Weights of a small image classifier: 27.2M parameters.
Rows from block 4 of a small image classifier, named by matrix and row number. Rows with one number within an expert belong to one neuron, the router's apart. Each number is 500 + 50 x the weight over its row's rms, rounded and kept within 0 to 999. All counts start at 0. Numbers have three digits each.
Before each expert's rows are labels from the 100 images, of 14976, where the router gives the expert most weight on average: "strongest on" is what is common among them; "lies over" is the class under the peak. Only what is clearly more common there than usual is listed. The data: small charts drawn from random numbers.
# router: router (model.blocks.4.mlp.router.weight, 64x160, trained with AdamW), inputs 0-159
# up: expert up (model.blocks.4.mlp.up, 64x160x160), inputs 0-159
# down: expert down (model.blocks.4.mlp.down, 64x160x160, transposed), outputs 0-159

# expert 18
strongest on: heat grid
lies over: data marks
router.18:498555457546475524512556481427540573575457575492506452496471446414508579579515516508494533499549496486573430505493493542577493547468524543523546461484397536507526507540480562498561468376567613479492574512529492542579482441487459588495497509435524495455444437424446541472570510537486469526370512394515577558473550500566535479506466477455465535472547602498517532496548466523443542409555430478412407444403450533530441594449543538482466491506470520394444432570437527513468454529537568
up.13:474566418590456522574501498586586497384418610456448467497487486530500510520480512553551582498481576429584457581506572432541437453572523365488437463496447483423531570423527459405484471563502481448494460580501406496587489582585559507545447399484509476521456502466459515507560522456550454502495497505497461482426516476498498569504460448465485492560456470463506451457457449509480456531392532517511558556467489435557537471499555543475475496537540587471548420543492580423467525507535437
down.13:512451517420474450559497406461493540524491446584436544550476417518495501494516580539441521478456532546492523486449427610414470507450530525543476549579503548475406514576555515492457448439416575504481585440560428513570482428520490384417502480548510534450515477525558396441515568516593566455464423595506459431538543554444510469551449509564520560488458577466560458474530488488480505457553555476599599465498481474475436493541511511489472539535428503502454469579450402583501572521489534
up.14:444545490464436423560471454578545486503553511529474510526450567462534564495494484531534505474443473506491435580432474487477530439477547484547517476450538404497525487510500538483524512467521455499486445545605553669534483570493473582434562531548564525474532559428443577512405499477452430433603485456520434504507536465478408454573560425577595503518513534423502482443458503472533495474403458594587405475531497524523554451411520505473462580483469544438542417520539444457447464532597542
down.14:549500402415434545489466499562528477436438535522399532504569553456505536584504476503467533481558562472513467467511486426415502476542488445460468493517603481434542584507597464487464464505408447483494466543437486516616457414553501565530470392497474412409442474528603425542505485506568516487495539504490406463547499581568542480497472578590578465567587475498497538464396521493569520504512466469530447499568527425544574417524526564465424619471456527477482504468496497529502542545482499
up.15:489508560572531502547457453451531530455562459431514502551588517557438485486493454496493517538488546519526466520516438412497562644486548601408548484480500439523435507522493459413531503422498501490482462579464557483466510463478560529480607555527494495484602461476540392583584522408502558497566419516512613500504511536481557616477459470538430524452402523568551492475481511486444558517601444547569425420503494471466497557437475548487468404538462442449495597526442510546551527489491448
down.15:473484493502456463439479485462548526489489498504441543441479497576505539476473482506446514489395525575516574529459488474474525440435448561534421574545565592613436521495522561483538391570596433463422549440617468436457574521420446489519515609469506511647574515532399459484548463477486441531475564476526577497484572525578398545500539487512594487539482474545454567478485477457444462535396528574499526431471508518427442513502549513456527461531499427529473486523506495579542490470483426
up.16:494484536497404489510564535512445507549481416509572488528473441549527477508476415518526447481464453406547482490489514547429549463408530485453538480539489422477516520432472563541539502538591453541484461472454503495444501550417491573514517425584477552453441486439595589476543466373540486479540518610420468440569509447512501538575438497476389527538536424539494493558476491509418434508507304544540470459406576507461528535522494558513537598512501481433556489506527452426509449528475512
down.16:579533501489560504492540473433592519414514474519525467514541504587466450469538506490553474523485489518473471540506590531561367532470474521398461428499529410465498486590482439478573405533499522492522505484534533489514456466526385506414508457443557443507529506530458453511473497565637534489525584446517550492465554509623479385471532644480517459496592490458467468498463460445443515580652449461404517500490462448527536568509488497531481467542463472527466490503468522447528622464519460
up.17:429523493504434516505445525517482351601478498506495542562518423576428543486481435488554505551495433536506544529536426532485542589531482516477496466454492457543623582490474502486536487492537514505465544550468579434517477442439521561516454563491465492550472485549483479531574504590523631454494457421545490372432485515498465572509489576473452571406460450599377511416505436489507508399562475435456578505485512538538493470514517487475489465435500493511422481412546534452534511609441546
down.17:490414577462506530520578453567529527438587465516559472368475494514486505568561368581613450449550558549504502532480540468418475441500437448538493423530463497405436536487588510531477461520505464507543553461441430536454503521475401478489407462461475481407414521483514575586499533427489514538519478513454391545567443505502568561445577543511513518530516560517484518568526405500551503473460491500449498476574570454501518543510509439540449483479574509481482527515491634602463519460472516
up.18:483504557466604484524487532484435434504454523451421566576463511497480553519506488517472443513594583530487481535500495524455455556507517589542475582486538520517579463479463553534519484445472578453496477453442455526524481559560437513393396595559496529499494403518467506524437472489560578458543473569502514562471500527543424510482440469557460494464458580468474570420472584591455528598506512462531585541465482529536477566465523463467448478591432494436463673541455566459554447402524451
down.18:534476509485474456508513545429483563524605511553437442544525453463498561537512503559489499430506493428510417499415579453583471473518462528397502496579544490531411478439609549505569545482446516601436433563489520470477529578555562501463579553604492522516432519411448527511601537500447524475594502480413498447460534493477439502569427554619499505516589492475544505565483426472510498443473424529504536474458403444420441476491480553425513465498464542516527484492468459553435606453545526
up.19:486458527526508573506473482553439454476576586532530499453477495573504439498507599427474459419530592471398572532495518496457525497399480454504520539513485457555486587541514562524528487511534461510468509479455515593506413532462461440439535423463534542519494543462531623486465527475511542487454452544328542552492500536459453430381607434525484460637462478491522467549490528545494481499444404453505480526509486462410568487614464483511583513567522493460451443510517552425491493511599472
down.19:474517416507500457459413525563412470566545493437492504596432490597391481441565498490427612556516467472544500551500519539526443478498484570498593453519561519600493501455446574536500399466506468437529494431531449495565471512500475464490544486534494590497531506506360538433422437477526531505526567592541483423425466565526455520460462515490539517435564447469498520546577509393570570432518532510621428547564459505530496506542491449479387466516503521526552480464471447547458531556500477
up.20:510556633472422470476414481536567513457506466465476516466526447460558506522499423538454533577534485458381440471442499470423546584498541432524546511418429550504550524440507487471488513417476530540495439469556439529531539530511503537441513443448488432501545508545577517600475461503473521484539553474489456422533435611590472577464436473621498546543553552412556582498511510497468419429582487457576509424493480508438491529508535568493427467507513468649576500542504407508511531493546497
down.20:415490472580457523502465545541530434513378425570461449491601475439534446475471580475485424515529532525565572490564502476493499540485402500529528490457458456517580535482555485441509461512496558541509447527515367502412527470506461411622529527452593517515433519602438447544506505400464501530523522470414515555523479420470401503559523488487478597495574470518467428554572529518444480537561416408516508490529518442533472569584521568457560468458481487543528551563539472594528485465487458
up.21:481595483478505596474489474397484443436476487508454545464469407550384510449519494500450492492518495495520536575603486465466539525533565563531452522536574359429607450521551415520527476485542437599470470436532487616444510491501541561481520512485459483470546541517470562493477482433500560446467595416500507510570436455491464567473540524479580517487546559568389473491576542470590509558529460504480472561546529485412541540485495513484566435414475489520457525552563455407469472591551481
down.21:535566526544495449533455419569551582474522531488571557490499400497526522494430494443508524442461470494406556596520466483559475546463540560486522513488446486570501500459430561574475530527438448512588425470424447566465505532535478511486505468514509487483385527513501560499517526412546449496495494569571540387500491429595583448419517505487520524601507468533455488480541512421425603520424457397478547495559506499519463476360457467445495473497500462609471570509569617556473477545459496
up.22:483408530517551458498565502530335489554498543455556547382557461515475509523474578506533387482503473468432507434498473417392413535465517418499422534472427422547574541498496460450518526433410484540475562495617540473573491550544529482517483579455492514498480543520525440510536504581547504583535530464498497489525507474579516516512442614486467465486445526474481427533425511497539497519520532389562480524490518444539449446573540531635549510482541497479502448523451588444443589513453524
down.22:478485535559437549464513492567530395492513558443557525504541535475498473531519559555574432472561476571428440520551436466473585535609437523514441394441514538496492503516614521520445526458525523511448514576504451517382576556459469575543453455519472553599615507503484457425534483478434491509442555425450623546417407493590500566438545492543498480398532539559429494500507429524441430569506457506552493457507493525532510544481456505485478517511481388478536417454516529480438475461507528

# expert 38
strongest on: ring chart; pie chart
lies over: data marks
router.38:527463546513516453487487495441636456436507479382582567557536521534472460482563558455525475571534370545507545501583507558475548448490375412478496508591519503544513511516513591474522504493470459506492567532495479485508477539526474522547440487514505473436462479497519426501497533471614469533608563537471545412495463603410591504555534567441503498498399440526511525460563370511453553551558494457461455506521470513468442503530465426528445475455482519460533519493432372530533544395465497
up.13:548581452539453459508428505499471464524487510489459515466466504495548522494503548506518518500524539618504561404491500483455505419505468564550482552488475525606477518449521534519510512523544478530470580440491525445560642436377488461452608432495492528461530456560506508445490494465475521622538489515564483544549508505496368427451441551563499467401549436563528392445436527428560482532482588490532622553453512447534531511558528425499553561498516485558463564623541538576486480503429522
down.13:478477470570538474479459526486514519483483467548620529452500546482538490522596550550486461584475608573521535543533440515521424442573600447481430507542486572493500541407488445483536541497459535509511509537586553569397504558449597527473494451438515505486550516505502471462524471420541487533510577466428564490552458495457524504538490408563375550600476536528464524522455492437379500469512583434453519528475391534479531528486575455472416420529513459473539380410526470516511398468517488
up.14:457551458501508529557413469508429452497447470589434453498583571490529479474502527424487614521530462542507417459507432510482557594475525461361519587453464508522505504570538464540575506485518538466522495488400578477599554444449528458479455497477466516436467506486466512524434488465430440557559453450566554479428524530497505516524504513489516561533429547517475608574482488484607433523476511408612598551474562451504504432485481674477522502467511486486513447464437456480484498540425561
down.14:423429589511458535562491485550531445538498406466534511496427505562548545564518500499526568539556464421473446388552575527496572439581419516527473525422478521505477482476519487430513471540479489512502481539514541596578468558534527492549472501488494489516470480458398558432508453511489517484577543491493478461489447541532444512549408406457455503501456581492410547421451605501528499545399459532510567538519627482615491433482581404472485509430582418435528483466544547559572504492485419
up.15:454580475482516528478486495565455467427448518462575486581453510495674499508497448468518476588593528451467541480467538369513453459509509518453473468458576485459567584440438441574519503387533532453481543470594491589587473525577545455523507499502480487530467508443530428477461544563531476490505549609481499424598512506572608444537581555473530481502505473469475481547503504508531485467468468514584533375516467433564423496490545636488502558509498501476476485448401520457493523473526482
down.15:468472541357487560522518524394453493501562519532441544480547467514444512398542399528562544505466516473555463604471451552521523446473446562465399527503557549446587474484447547584502487505522430565533508523498507475623489536495511484614507534513476406473420527529589545495562492498447460442537405470507475448469487535452426545549508488488395428407457453475518497613474498491494563519544492525410538511458506443504531489411530614484555567508474601548462522435518501544532540488512459
up.16:495421472451414454495486503446575467523432493463488520483536530493480456465493333505500488521454501490568507497527507506535561441498434480470485474537540536484533515560503531615526509588544421494477445524604388532529518476572462585557500443466473532471489383422420500573536513515523516411548530552574533492375464526530473458523499454531455522535531469598531532411447441535531455522604473457537503509407523585505398466542513410549413580451497519548405518517465554513543556454497542
down.16:532458435522590485515546494556465493566558503437575492458502467549444394452442591543467470563603446522442451602534430442417504483583508550522499634516460542445530517485515587623509482440481478488420532468454546455393426487508561529499459425457504480446517492585493524459532472554503517460511493452476527502534430536493589500385452498551519419497484410521552493452480471536521511494514444462429455474442464529506491439486600522604550534541589605489462469542555487548491533504455520
up.17:535511463425528508514522533485345580458576434474449490475415536555487497521552423484552527444444405478550366459438554488597523569549537590444433470503521433530500499565490522524549490519497469409506473549578551545427572552522400451393485526503485464503480499470595456527476506527501491523515538530567554443485482534534595449541495470445550525467513535603560522520519589512569523437582478545480508562489512409478528560518491461500470466590485443414376499445491506509534556526519520
down.17:481524436429586472494451564472566518461552556538524511549512441515496467476429495564487522570496504479507388580515541607470579520462510509467507433459440487500540562505519601497506520575462540532398538395583551514489558430437454458516547402488389518502466511487522525486423497482495428482554463532620390528549471540489601492519502506412376488496444488526533457492566544498446471474572565519390499450631462504487542484546517507522499506550449508420444473487504535587479454431540507
up.18:512506601544429466415418501611467495471447422487444523578554491495392543522489434545494560529498507418541576549526443558506513585645444554433540519480529511416491424452514564470417500486527465504484549523458542474575417531495489521544542508456499505592434474440495616519491481442513570466537543491594525450410495472526449547452449581447499497557532585550545465452547572405514532431517503458493465499446451426553514426512472576511488481480480473524533444502552484422474531595482492
down.18:459581592419592501496572469564577502473579528493443519497483461565472507524508552528521406502510458505530523476460480473481456486509501492545476417456514470511587459549592558375440465521560445540438491527470607579530504481512415501532472507443485436414484460458597544520564498516452581464472568365399490500545473476581496492622548480581471476562446548482468519503412507496468473470539537532464473499561503553464393497507565433479438576522599452500411559461487469453528541501489468
up.19:526509548490473500563499554515463494543557451472551554422445477521565457561537523465454523392416472512496471519503457464423530608496526575523494466537501569491470438455476483463425510496616491530503431415528554504459512408568458506599436480481491417575494582516539446571541511506407466503546550508489539439449427547540468547459515412458409512439531531403616503511489518525501503488469461572545480414427468468450502519457504472515610488460484543471419571533553514625547406572442541
down.19:472505485401447570419495511467582520398524504470554523618483543500516440548451410438568484589426509522503400475477498571454500384415417541530443430492570398554500516471500467470557454567512449497485497445502507489553542594588522552560463457525485543524499591474382486484514534582567469565407473596438535500594486480518456515536550503589593526498437520538513438515521470467519545507507471554466492483493513492491488457510399441515595489558474520464507397499530482493463556500487533
up.20:442409505409466507505557543547542492467584464528522505436445514523499592518506542391533473511538572521588530504490493517464521568423465523492408561603501394484509608508516445474500468411397440509561479443487579472575512372504490624461440473575457518516560559542492485450477505515459530540602531446486441545465498452446529588519524497407464529418570491395575599484467506409485534449549543531488419497565437510514502499486521473527502476560468430506556545536474516482475525477487495
down.20:388539550522518534484505486500470456505433587476450484586462433532540462445478452448450591529419510476449471461522454492511560591459537502489542472602467467531486435461456428508584559393526443518491525550472521512557571470523533484515437490562510553459576587570519438498560488503546448471412516517387569481499539505445455495510446617469560549489474548455467542527528495400508422587611473479481610533556573449465506515494403523434501538552496451582477480470458496579448455429547519
up.21:515491501504510457562485532585563462493497471517493531502539450452352479539497541487481604529574541462478474572552478510485498442565583539488490532484509541530512513520481437398529515615466532510523495564445392484480438447539493509464536580532523523558507553548453517543458498553396483576521453427483457553499462473437486522472480517576541491580470454420517550559537539605397403507608498532543560445462536455487538432545495533519526449577553453473501531541395570378434535397563471
down.21:589552551483554491469540429490419366515547449581518505398463511496449529554478470503482543476496469415484572499481497451481553571404488410532412566441496534505561420404459495454520597524444514524593374513507450539465493425452442490484459532570528491496483552559493484566473544569535558514463500515463551506451466503533531487547430530509498512575554448503592539426516555542476497554472556544453549524447422435538531492432539557496541555557557429577448565454450456605474434463485458
up.22:480601515522533531467435394564498435504502514538458447541539414548598446488473538582533494449477545529464455534512511572523457561599571405474471503458548601480522612510503482506530524513569518502443515484503560498460484442470532571532533569528483583531573450514461449567525497408426495619547455506505487457579550547481499448374460560485579525542465489436524533455587490469491587510504474545455465430557468414538470579498439538502492605453568515501433422546436527516474412496517519
down.22:430438544530498487548459530635509443455528506591510528524600540505503387584493565480472490437507487555491398581499447581511504529546526469456502376563508511377419557435513492486538549515519477573496397469463510502519532468520513539423523501460535475479460557498449587518510430498514615487461454468508521518404482492510577540579522518613509519547479511468504567530503552517465595465480489462496502386504405410488469391478480470598582522460430434531557517466501474501494535462494475

# expert 5
strongest on: flat; one colour; area chart
lies over: data marks
router.5:382509477512469539530486557569426464548599565566506446560487513495554625466476582554526512497440538546429474446410512470502514523571439509408446496480605487533471487452508473545493487507516494511500456546482441443608563448589562411465628499593529513410505494509547446504436471505435510443519545483498561528494471409567397556408515456450549476481440570514454453527487480478557449556404440589505511517449513480514513451467482554419532522568526494505516481547493422547511422524501442
up.15:430505491475439469537532510462589578543532424521579496451509477480433584497497545468517513511548432367437483387482453444472542518500456540444542550499488472552398591484494540503523499556493512572505554519541510575535549542547448544428535440502502500493412548451482522479546479449460475437542382492429480451450529438544477461567553541445472549546450510434450496505472511462451512494425400466553502473457487511591483462496496696508527425552496596477383566520577530516545526480494486
down.15:582458503483453554469544529513544490491517447586543495565440381365496558475448450495522597524477497607417519504441428475517450549547506500540429541481457421507485408514519464501492467496495563524546489541508485531559511615434541499600473630454481521593499541553502518439426482452522521552341474483583463518534527535538485429407508461391517544459551493588500491551557556521539502521550478505466494496513520428508423481542537518502404431470528473443522422439481540500533544446515480
up.16:444577558534486558556436497511472528511452512494436514525455505458443509504492452427509492503566414504519635571471641520436531475590424462491505581533511513542536487400491626462541504557509564560492521558492700454424516481442556533488483454540499484521563449587516452530484526525462470390476478409514536508465494469568481534510509451451462480544524553567475463561500438538535436437445514434486547465524409525508525472484483444497519453395450521500493513424450558561483440445559503
down.16:515487522540628453494463479505539421607486458529483432563436535521489475550568536450506588472471518470523494461496540483523508439542520489507446503551507501560565581493564459453565446516478486590574430518534426510531495543436540518563495413574452545513458476410445399489606538484492578478390485433526523541548484519543492414427477527564466488472469522466524515383441602422526506426511545470618461434410428474516501579510531433550352477524489542461511511484448491510527515544511505
up.17:489511518519442503522507544470594507485504497483478513537490459533533488515515426515472451473596578507481425539466571554499376503508556459392455459521445537496520494604509496496536483514540470536560451475573525519555455570593438503510528462505503496507566539422460518475489519530447465464533529541561491540470561403454478385460562458508557476546546506479453434440355476530474460515502543449422428509497511596382591581445519434409616510479477470402509443393489535522480594534442555
down.17:537500578494525450416417503492463571528429519512489522552495619543550438545488543548495551550520422539526440574573594401443502508508362430499550502414478470472494587474466477477457401505549512491460541440503478481515504505547608451516454437530517544460421535472467473560561503447541512549508567523415434424542457589462479479496402452542469542480491440383460454494532482609515530429505587555433542518604539527455470455475519479530489524439458514499528567558469492454535513576555507
up.18:462476561561466512552568558433509466485479466491537566541519397486533434522530577497503531531448488429453444534438443479526507534459463601498496510473517477547486506386488528536546489536466602505534434523388569408483511426444510449507471493512488535525413504484465385592473475550465416433594414602499479387589515533452514484431373497579493468575499444590523480561536507553522569514546482484579491537388512579526578476523495466586514517463474479461484440502474516434487513517465511
down.18:486504522518436495539403519487440450453474530438559585445500566495487500563413464521523472561585490476578500407467470504480533548545455475454542495518458458537510502545440502393483417531449434529541504474555531491593458492443516521482507556485497510429505587443432598542518563507519591472526521569548544504363509453438481448453607591513482455534450496471518506429481519422533439541430503503456573543437568470549448627502551597492498484545548521358474575501458488537531504450550435
up.19:539435531490527503484470501425498547544597447500437493512526473511474488540491466524409516506475470544511536429548404466438505554495481541521568419471462534543486467392527551393562527531431504478502535484540459620433429447485576468622523585447482560490473525512531484437502495466557503481519497473502485455629482489520519439474412560523555441516629593370517550547478466403392503550560519547523513576499481515458519556444476487513486360597563459454512496528470491537468458509452483
down.19:533514525461483484482527522513442418415537466509510577405495409528498476528414524440504502468509478514517473600448478516530416518457443584523430536553502582453413440589464433561526425493541529408397458497487493437494566544548504542519479469517487534476569618591486512547542532534453511488495479522588533459452533531489533586567495501514518531350528422546540480530571496606525525514377478471458535439468585512445540399512539516485508531458490495528540472492528513374584503418499540
up.20:519359427480483451544529463501547435466520497448484443473650457533545509487512489500421538468556618467426505580554467524539404513444516552395537509445438528498526444478507475533506507487475506505500394512514527544398518474559435497453530572418505529379500506514467481444495521527540566436495531564469465384505533578481538578457599497503545527469522473496532569506553508544526463470495506477493558526465463535545519569572527654488441532495461498522462458392379461520538551545535491
down.20:531468495493555456525541548496469528484616494511507541444427522479524517443568428482562500538524491603498453424412522475529522569520524461519533484536490484422468434468485518481509461508515491541564499550403603411601501466426584461570441562527457476499528566474514585484388424509492442447406555534496451554499481440517538578480458487440488463489552503483600574556498506451523500479515549527478402426582560434480551520391536368546531434576519425436533497532595517492475515499429532
up.21:458540458539500567542512444341488565493472479493518465521479547490473543515537442419483442454567478490443551514505475535443554507395565539404530377501469513496444495480499443528485506481464534480557331508487498468515439444533461493488501457469493473553529485475588549452502529395588550493476505554575492578416498516564481425471481477530445552503564468556515391455493641438449480536529392556495526513416413537569517470550523471464509531537495546519556472546505465417487463467391495
down.21:484540497438488523494553519529600395584545488598455561463508462535508474468496560500538455490496458511525622591523494530471501583422401476496465560386434454443467531536519532457526578508506535436503564511453515511417497569462494604540548471424476425651498521449493559516481503560549521579422512438468512515509439453439434502489548519459530557374539395392485510471493417425505540465499476472519442424567514484448531457519533540532463495540566440561470511483488546526495478530522578
up.22:483518431505529445433501493538437513492492531494412492444519507575593475441513479616571539453471517454475550452497550457534413467440523480492527501502556536472461428532544452536545500524511574523445580487517559444490537421489477445528545436480514494492462502476552507499511495473520523484559487553384627479393501500454494513622463492604548554496468503546505377383510430526568471544581452518469460543485496423448501530503499572423457641548492533597560549575513564427514511606494503
down.22:469466494503541491386545535486546385516488562501570549527382516513417558547512620493485479497469569556528500552454515578503521459485515517416529484549481453644518505500465568521530525463444474479470458493661394557456568451585580502344454498498544459574490460494516480542536548516528544532549421551507475510555459500541487490450544553565465433463507478507425476473614473444477443421468550473521522484485495497473516503528451483516592450419483414492444470458486467492596459515496522
up.23:509516437538542575540472548520507486457636414475482427516434494476473548542482485418483484560551427452554530489454495407545423521551460606459457465442465496467528437589533586517546535502477474484524432558452445542472388547519503566540553455486511585505579474484510547451469491546539480499425546501490492433494516463539376387506586460525491533444521576566498460540457455525509512572496527428465566555444493545496484566364524582415531603476479493453476397518508480554512502560470518
down.23:435473460519503498522638548513508538478477577470619490495527617549504526407463444558456522534444488485484550454476429528456459401430520406547468399481559475471555528476567474570489466468485562568466574497499524465520609416465518444502399498627431470490486430490484447510452530506529504456512534573527549508481532529525551567540411495551462428496501495544564559456501483438348564479571504511442466383558492465427571468543523473565547504483532513466468531529459504476543464488551520
up.24:485502467526395466494509527527565536434577539563464500431493454495443533495503467433458508535493532561379473452488516479456528481567587557440539446473468484563613489576505516457473498490465437590534565445498643541563468449476535509519468505485480497565437549392454469557496523505495459443513517473515493545490498467555532517494485481320480497453634581451564497593536527491476408547520575513561488450533570486527487399526490613512462512512531537453524465455451530368496518537504521
down.24:528463499517455551491545417579482478517549490557442486487535455503511513566533633563469552516465497523494467661516569501583466476509409621512473529573508547556434544429500450563566424542554542535530436436467390487555481517476553411509539461616527458474461463457424479439523494543445486574531456542455552415494483448419556487551469518486508483528438548485520548469426425548487604395460458504438453491495433454549514490443477423454555453543527467526488499511590492471506568526499468

# expert 24
strongest on: dark theme; rising; dip in the middle; kind: stacked bars
lies over: data marks
router.24:504522488525661467478504569535439498484532539617507411516475534488450559490460536451505440474426517476504519454448508472539428529528569504505474382450536573540550528407454468488576467475498515559495435571495554516568418482508510516440542595511529554673649454505474365499497490497416471476487516524442465508521519522442452569445464478482479523501535436582457491509441478517530494455445564482566477441502515426494504436468523441579475458434506596476511552456541561437496557492462498
up.15:523465564497502448490511480461435563453475573550483451398510556497640500531485465466446574566537539497440492489452558504538493457462539458502426515481510473464564452503471488473471476462578597432510478448447439467540533502539563596445423443499500597500466605470420486432515464562471510458502491457436599414536547414385517424459554532493488539547387571585526528470409451514503472467521471517512479594393499503504544559508537505472513369400491515475497595470463520488525467484514472
down.15:425421506483437472517429470520388448404465458528516521503497451500542509531421529519487650392470524487592497506419408484462543531558515517485460511509625586576573474503519553509581521554491551477469525592534558541512487488436389508537555474508507547390497476464571514537403534528534460488441486502593544571490457466455498516491420444589570535515476537433447527503528585471380487485488443461505419461509508555507529463506501551513536483476480584427491455505599531457500529483542544
up.16:635445458556508550515499523438471423364528482462450558614560435542604511518471562577520465509509568549553559421457563483531518481457434455536469520440597474579432554512513661515428519482540532525497491563476587509507488562575451447444489523471459487520531518539526500470474518510512589517505554531576571470578451516389428450459436574520505506526507487459488542568514495505462523421448479529547510525483583556528505491488468446515553513402534486547581458387498499457470527485524487
down.16:496482516535494426466556556506521494515451518513571549410488561446407570501503491459498459474478470534453533574475490455476538473423544515602561555455420536441483452521458451497521542526520358501549438529482546507472475443461537521460534567463500445543518498397485541481540470612391427536451457509509509512433428502655485520536527429485511433543454487555431567504412540501477552517503522505473558405484507628520487507495434502530435571570487540441518492533663540465555524501477582
up.17:506524463507476512546545454489610456568461584485454547503520544421488455425522487549461603425509520551467508506439519422497490499512541536553513537483549534463455509539476507533430499449530484611506473479531515392513491604435462549575431407450491430583484487546534502552465460529464595641469486556497505468499498507425471410609460433478545538601508483567511449559435474380439586511413532590500541559435496484521519539518526468509508541471492441581583492552458423508478549556511464
down.17:515451530549516487447464628502576454466487513542497510414458490440590444494515466367590482460425566635519476471546510451497505527464447418496496507566538570457473598487485451474541590483509491480556428607573503518410479473514555548485576491482443506539487476503544496577447485449509442538534526399469477512557462474514452495499509544522507462464413527602523534411507457452562568516483489544465561480615462539443491516446442465607499458466481578483482595522423451403542513474491504
up.18:436408554531512474525480554459476476492552571475407485470488520478460574481493632491573472512527504467516447555519522518408439572451471463500454429446417557537525498464511516409518504501517414524527445462426520550414495400557530484440428511534489522519511527577610472528521502494444523441467601470473526581525498574603488512524538616368523539425494582424570503540487462536502450401577477509474505461442459443527480419529554475444589521534530474411496546523465474496510424437533524
down.18:511462458538458471477526499544476503519487496537538535533577559469517440514453488558448524515474491504433596466445522498530431531554482525500499453469539467517549514527500477522585437537437568596533472558349513538552422527522471483500451465577537507539539504421420580418466494427397545548576446497527500517525537479451450488552500585509532503592529566517433555576455619567582508550412497451511420458378481483472514498517418545464474463415462442644517442428472534480468549508487417
up.19:445502490495459509570394550407587550420476503571522478483474515511547654499535529475467543429622517499477506512524440437539550418574510503515486665466554555491480435448519505404610490465482453578486488532478455535538539477541535574473536619536464550505496495619446510481412488434383538522436523499521539478447505532538528535380470466462539463440516550428484555606492586485507523526511472489453486508430523472564491476506488455454460493529524481456456505448576465515509526516467517
down.19:537558404544583523485601510666462365520532470453456493601496487511518436499498551481454376523478452523437529501488541502472500516357491551450515536557572495578528457469489540531523500481474513488522482459398527461500478609503498441490525440531512449548528531552538497432531584547463461502539443529407456491498507443526449534477476624484564489492438534547445438487554522476450498474434495485429468484572447614542505502442523548518558471418579522487424578448510494497569488445490553
up.20:527571498540542524573439511448576520516500582590407469577578482489491519458486542417485475438539476495399456523462450478562579550531534449498447545484522538467546440508512500400575509530588531485525475601557508507580475467560485492543630451521479467421531425427496497502418520535444471581377470493451470512444476478410552545474531495435445480482640533563480506522529531497462470445395423485589492554499526522490547549486455511529497494463473514502497426484533410629491451523444511
down.20:543506488468471404510504550557418492443390455555490441524503470634459594461489512556473554444506556589558447528408575597448460482408429463477435558518519541561516539465448565470597561486474537512530538553568512501542594563534499468508509507451559470525507418560539446392537507500398450458504450491478497582487456491537473519531537496568563468476428524452470462440455450428473411521435446549527515524511541493481521459511534543482574604530471543450463461454564397553471428509515505
up.21:448479440521660531522424441439469523643581472541481477425505514457552433551490513490409490421518452431499469489449525490420463519598494470550511483458424571524413528532489430583581475490512478429520586509569515489551545494469470544462461618527497491574537525644543488480556498555529446525511469539475528508526510511503527438481525492546518484550544460414540491441471417588562477578425433545533470553516479494478518537434487447459425400469476504482458553574511484459466553558564489
down.21:512443372545487533464458498466435378509472545525468496528431476512496575518464419453560611435547595552452578418476468457541563433562520555528456361385475483439528497552526481491521542557451588625446511520509542457510576488462561558481491509478513525414572552410503483520426522492461587460460413448447511524539562416512539507431528437502428527488512438491508534518499577544464549489511491427496472449536512500462614487527488510478552468573528564549575526523499479537516495454517491
up.22:427456512523445522461564630485422461448553616559447520491516577398500568506541476551510533583479498596475491462532524433483459424450415579453422499532565613564477492436504427463508475515479524450493487540447621445533444490502499585530413486546519480466510516478512494486434502470494566467513477568449525382487502557480408475565523568517439478473488483539389548504479489447626508493402568495537539560561563477492500536465487559518487560516502574511553474486487447459468476576463560
down.22:589590385454493391426465535430522509417372477455438566473546499510536360526443441371544482506521555518447525507495500461449476527421445481565471551518535547533485551512560516492518485530433428538582510489620536539426518496492461539416513510474527499464508529435501480461563479450462524529396516520583485522514486505556468541479530501540531464511479581548463538525517538536473465471535563494580493480510505514392578621493470505607514468365524470532450543482505558476581504475528483
up.23:505513498511500485498478542517420536467465562423444549505488550504541497502480537560482563518514534568516426564568529484522484540452503519462366414511414711557594388512472469556460499432481484508505441516461468588500434440469519474556543566542516536541393444586552494467519519595538419462460507541533548511495488478504450514420503460505377458444446475474522511503489495516472479486438580466529498507603492466469496545434469459469448482545525482531489457582645505553528456433508570
down.23:511547399463504479492547495530519463528485452566515509449565556439491462423428490515499506462599467489498515463454542546553434493615506446547495599494482479442440541527525512507531468501514533501459537481493543527547558388463454424463490369546534407498480424584391421457550456574486547549544601501474522502417514516407479517454547393510587486430566518537479522498489625463462500511463602475450508502492493507528494566463528561516634475488431459501539573462432492498511492607564488
up.24:434452476515497564519542368518319497450494513479479543449527510584496486505510450537568474479492528474507458461545493492497499533559485501561409595527445450482481471468487538484406503581452478562495549500520540546435469572484518559503452473591474412406487467474457416484440527564528477410539487548492500494534505497512483402498551513491522484479532417504506444572428413466464464473530511528690542608520431437598512514474516494488548560502477520507559430589557595434533493480493494
down.24:511474457579598492477495506491547519468563437399555430521476484526507532510576550435546421519474451586455488578471467491507490522516414462495511600452587539493558517507595424533570488604531440398437481483472492461442525444471454502498432487445510530488442471492509560398554538441616468483444460545445493433491449551526473503434514390506512519535509546562481497480511571473501526524557575531447529432572591449627498584573524504481420517521444497489394517520488465621499464514473486